A small multi-label image tagger, trained from scratch: 56.4 epochs.
Rows from block 3 of a small multi-label image tagger, named by matrix and row number. Rows with one number belong to one channel. Each number is 128 + 32 x the weight over its row's rms, rounded and kept within 0 to 255. All counts start at 0. Numbers have three digits each. After the name is the row's rms in percent of the matrix's.
After each channel's rows are labels from the 100 images, of 14848, where the channel reaches its highest value: "patch colour" is the nearest of a few named colours to the mean colour under the peak. Only what is clearly more common there than usual is listed. The data: small charts drawn from random numbers.
# convs0: first 3x3 conv (model.blocks.3.convs.0.weight, 144x144x3x3, each kernel summed), inputs 48-95
# convs1: second 3x3 conv (model.blocks.3.convs.1.weight, 144x144x3x3, transposed, each kernel summed), outputs 48-95

convs0.78 087:064163119120149163123145156202176172145104175145155118098138132146109135130152148109149112117142075119136137135107154155137133142126122152142180
convs1.78 112:193155130164106172170103168093117161134127070108244067102165123176077156151111111102173183135115165167157186153132057132168146123102102180146133
patch colour: white

convs0.91 110:144164116133153146146123125167132132105120126152152154132119126176156165210168169255141107156130122144132118116112104167202106154147120152152165
convs1.91 103:178085154131100138186121184095090181098098096147210071114133104083113162146129109068142103128129163173167111130129094102168131123082103138155118
patch colour: white

convs0.50 062:160145176072134130130108085099116187194052068101117135137131176109117133114106134100073151112151130113135109086181117111126074108100117141125151
convs1.50 053:111147087072132129095139138130129129121118168113089121122121124174106097101115181117164140137089042104089107082132175151090141131146138102116162
patch colour: grey; purple

convs0.33 097:203134141180111136131150180148124115084110129118109113126118064103157112173111103060124141109154175181119122128176118111122109146080122123135111
convs1.33 132:194116180199112158151132188084102167110157102161207082163199116143096146182119146103167152132159182183172179155132095137200152136098090201171121
patch colour: black

convs0.115 122:121132134238133122102145114072120172028104085124133117130129098157137143093100128102130173127135208100124118119061115121091113148103098139121147
convs1.115 154:182110141146136153173117162091099176117137078140209102112168123181106147162131118122180151138118181151167200179132102117192120118082134178187118
patch colour: black

convs0.47 078:140151152125121105116153114134156129098086169089022093110084098157153103083110098164044105105133182107087144085173171114134110139122114121127092
convs1.47 094:110083132114102111139129152143098164114108165108100134118134129155126130101095109136092137108093105153134126107114140153109115116134167087139124
patch colour: purple

convs0.75 065:170107142074093097081080065105128187154094116069106110156086145040130097098103104124125092098161112104125086121116116111102134099105120086093093
convs1.75 087:129133130158123139118114172154138066098133173143184120162148081160114132110124196141139086166176101126152076107132171149119163124163149167109156
patch colour: brown; grey

convs0.89 121:127135134131129154103156130230155111124089158126146117098124146136140116104115123123111091114119147114096104115092151110077087145109099096116141
convs1.89 109:194126183166143132147179116071122192145120105117188096135144130180116174173131138114195110059180162134141120107136137147162131131087110172128126
patch colour: purple

convs0.28 090:136127133090125116129106147093073182185128033147113099149123148131089124140128076150100189126166139126123132134113104116150106080134111134140158
convs1.28 070:074124117130097119140118158165176104129151146108098131151110089125128153133160216126152106150109071112115116077122142164099122095143125094082110
patch colour: brown

convs0.112 097:132109135096161164141075085106085110182093140133095189177114197141130134129123176156100117165173111129128118085158080106135136131145156121104138
convs1.112 083:114149112083100078055082154153128159152133152122057068128152112122111109088107116065134106089107131096144098135139110127106124141128151087128192
patch colour: grey

convs0.126 196:082125102174131092109147107086119116046149127104139125150110073136127102098119107108114172117058140113114121135071104121121175094119106109098127
convs1.126 125:159136138149085130171100190102101149089142128130234100121169117067115139144124101115139148112153122162170173186115117104146155120088105115138027
patch colour: black; brown

convs0.85 085:185132159141102118132108134162127132139117150110145139132089149159123132103114102169091100117192142129116115114181203120162136159094125110113139
convs1.85 123:204092142167118167173111172079068164114119078147200082106176112164093171164119107112178163101131191173184163154126097122195131110075114178165119
patch colour: grey

convs0.45 075:160126137215109105149136158145131138176135084104115104130100151118140118163118109123129201102156200164140113089176140106132112153089110115123097
convs1.45 097:187128155185105152160109175084111190118134079137184087125161125132100147139126117082165145126168204179174158164118100095180126137086101202150135
patch colour: black

convs0.106 122:137170129121163167163157127156170140155095108161152145117152135191140187169179167179148082173117107162130152144103125174197107144166125183162172
convs1.106 115:193083137157103151180108140090115178111098074143211075084174108117086164161130098103188167132108190184185158159109073132176134141095080174166133
patch colour: white

convs0.24 119:068179097087140178121143139161133183158131148160198119121136111186109135132134127127139121151123099116132119134148113139171091097136137139146191
convs1.24 090:181152094125132114191151144155161103147128099096153068111142139115123154174136074086172154113094129155159198127132127152144127127103102116107101
patch colour: white

convs0.84 086:106134081210140122092096112118131102099166118132198115145127106138138140111141156166142181112075179138107132162104094124106167146138117128114098
convs1.84 071:105154150118153175100150147102119055109107092125181170097088142107143107110137098158116095155140087158098130166129172107094123148138134087117127
patch colour: black

convs0.132 098:144163148144173184147154147172112168118130110144143164150149153183118170179161200170154116169172079153143159120115169149171159161148116162156169
convs1.132 091:163101109133109156178118145105134208146118099137191088126160132123101167165154108106167124124152184190187151153127068141150139143083087165145211
patch colour: white

convs0.100 107:113215128148143143118091113117126177128133087151188120137155109194107138101112088106161144151125121110126149158068116141135142108151141136130183
convs1.100 112:090169132114159108107132100179141046146113111104147156103094109165159093140163138184122106193126059140114140112140147158068153108182123078115221
patch colour: grey

convs0.74 085:158081142089121072115107089115122150164098125101082099188073142069128105085099116146096147077183131116138081089148156064118124098101122081095120
convs1.74 098:136115112162125085115130135139137056126127152096142157191091074130115083120122216136136093148148086123110080090120154126120171109114143099108108
patch colour: brown

convs0.135 104:148111193089095123074172070144140123168096199129134119087130180136132129115131146180108105140176131112137137090165145108136106122112164127096144
convs1.135 086:114164127024125112069115133198162165106126202144062119095126071173143107108117145119152101139113085103109149063113165136119128128142130127115189
patch colour: grey

convs0.138 128:097158121067134142120104096113114162136113076145117149162109112116116132154149129128140122151179109121108116128099107141172108109174118152119175
convs1.138 116:123074120124091098161125127178168141172133118112033101132129077047094133152136072076140131074141116133143151121114121153102168121092110132117121
patch colour: pink

convs0.124 126:159122185082137143127145081145147141220102109160081186104117186157127142120172166119123108162110129116130127122120112154159091127134131130121151
convs1.124 085:198137062150076115127093142144144209177126128098055078108128101108091088112115105082135163079153178143147160124121151154113164171119086110119113
patch colour: grey

convs0.43 076:136094146124131148120125070110119139237145073127140135133114135105110123126119151138131152127130139131132123146222091107152122122124120108086113
convs1.43 048:129152106118137124180120146118133117120135127100176154076131147195110099143131202173151121168135051131107105125126146152071114120158184101125172
patch colour: grey

convs0.8 124:162196169078120128147132134129144162115106090144112125149122137142113150144154095173151108121216121137123121145131136151170131124145122152142135
convs1.8 164:134090132082110126129119092218172118130110122120059099146115076099129108106130083096149102097183114110117154100126125144148171128127122142105141
patch colour: pink

convs0.141 061:161129134128108149136107113078086129170083069099161140108100179168136102109138138090090084148104101127118108124089125110115086142113101108080090
convs1.141 060:162108100154112109116116113084121212135111166145077089133161142124109133084116150095152107109151123127133101133135116138091095127092190057094133
patch colour: grey

convs0.111 086:162114129191107124104153135114144148134108097126163109094126123177116104096092095000116103115093162128122121133093147116069101104106090125089145
convs1.111 112:166108135158113118119113151128109192118130109112173089110159098103102123120095103104156155076133172127159168154135116097152125130036126139138063
patch colour: pink

convs0.102 069:055158102128140154101081114128133136113182121129171097170116122188123120096121123130118115188135132120116147176088142120139159103136071119101176
convs1.102 062:159117088150077155116116146129131144115108106143241147169117110124121109131124130089115098129156111142116098102105147119093105141134144087131115
patch colour: brown

convs0.61 074:095061156143126058120142137148160100167117165094124085113105136106134094144080102100083151060140142118108118097162171080108127136091113075091093
convs1.61 071:163152142124083176176120163092101163114139085124167120123159102094091163123111090063170157084123137176141146147123091146162103105096118167153106
patch colour: brown

convs0.117 082:184135151197121062100163091167177117142124169100091102142103145107142090073086108117102147081158185131115093110217151104081154142070108084091075
convs1.117 094:159155127117074128127085150118112159077156130126195086132165093071113096152106090089167164096174135164168151180110132096136135093106105154142068
patch colour: purple

convs0.58 122:070177091179145183131143193135117180110127143169176120116177122171119158083144131092155124152099154115158165153095161162150121129141141166162182
convs1.58 137:170111154150135165141100151102106171130128065134189087121156097179109148157142127098145135153133188152161217166119090164158143145090073180143120
patch colour: white

convs0.139 075:105109130114106149094124123148142155136112148132090132150127152124129103131148138096135126150176132116139133124143130131141107128123108133088147
convs1.139 088:138078119103116069114109154165158157170101147102020087118116082097133126142126058069150114059145111128146125110141137125101144149096132091106114
patch colour: grey

convs0.79 088:061196107128145139119135127043096168117171072144243134150151115170124126095114139145160142153122112110122151166123107152161141108147127151123177
convs1.79 047:107129076142119122084130113176151090121113166128185157079089110218155099101180159135092068159123134129110131086107171143105132112138138090162203
patch colour: brown

convs0.143 094:115123137101137133108126129155149133192121142138139149140130126175116125091121132154138083156176127106130127124162129138114115098140159124147141
convs1.143 078:087149071154077058120106161142140097110129139107118089108162093142138088131116099079144164081138121147157192151117134114131142118097105125133154
patch colour: grey

convs0.99 060:132154108077130151128109115057085196148105060164198130131123109180082128115125118096128139151126122133147148111105090145150132097118101122142214
convs1.99 049:069146108096138116067154114146137029155106114122094126068092101186151113100142132191114102195116106110129106066097173113095139111142124114114239
patch colour: grey; brown

convs0.6 101:068158095106149183108183114168147131143113127169181190096151131220126148143166158156143067189122078137146118131139121172169126132151143139150186
convs1.6 107:186111096143109134182094166104110147149138074113183072134165126128095138152131073089168164120100170144150209167110094143158158152092103124134143
patch colour: white

convs0.18 060:139105126200132137158115124143155098114127105123085107211098169068151137192102123141085154122121167148132139119119123109115182163127118085110029
convs1.18 073:144126119139085146151146203119105137083116121133145120138151165061135161150099057092140111102125107173132095159137132107135100132106157124134133
patch colour: brown; grey

convs0.120 081:090102150108127151126056145069118119138086068132123137089115115200099133105143147071129102198082115116117130103030102129131094125119124117125139
convs1.120 073:120149129132139122088106113095091177143121098085080069115123124091121123113131103112165124069156097130124113141125096126075124117128138071107162
patch colour: pink

convs0.129 157:088162120103171155122131148083108167092108083154158139106160095187089168110161157113167127153104112125154160160073116159144101129151116173160172
convs1.129 118:145142136172111132139168135083119149131115088131173075129179089151090126168137105125180176141120189144158192196097067175164143136112077179161164
patch colour: white

convs0.82 082:132123104089103079097180137040114130101112118113133145108131174111132106079088081113116135131165143098113126085157133102138093072145158124103180
convs1.82 107:113136132093118069095133123231182145132147212091075090129095111080143143135139155098131144080147124099101120041131129132101136130146090063077106
patch colour: blue; purple

convs0.56 053:124184171108132101115071086139143153160140072119116099119167174132095159174131131160146181136135144130111154132110161139161101138115102120153172
convs1.56 056:116158119120136124155124111089116183149099132104098122178087120137131134169146144182166088172147125158111101147171146137132151139111126146135180
patch colour: black

convs0.65 072:127110129255101141126092140140109118141145060102101121111088124104131112121132112105088131101133178134114134132123133111114138151089126083102136
convs1.65 087:164166127189132152150120195059124179132158091176142087160165157134114156186121130111197155116113114165169149151126121124173160144100075147158188
patch colour: black; brown

convs0.35 090:020087067211118092133146131137145123130166139114132106141119154096127092116126139110124232102055190131126108144139136118102139115135100112115114
convs1.35 083:177146131131097154149151177103114127129147088113255080120138134104120135139116095086159163118133132157140123131143097140155140162097105138126112
patch colour: black

convs0.29 091:021164070075147178111104119151143178145099132148142157117137117181114155117152134102144078172094062117133124134079120147158082112142136160134173
convs1.29 087:188127069160129143175168169142128109130142079092135087112139101109105176202146121083156171131080144161137182153125106185138121126122111150104050
patch colour: white

convs0.16 061:052106158195093121140104168125126136136132105108180090125097131150102111127073102104096143101147148113124119135166059113107080124083130076104101
convs1.16 104:195127153174094131169115160084100147131138091128209089139162136126096154154081079100181167079131169175165154173142082107159136128091083142144112
patch colour: black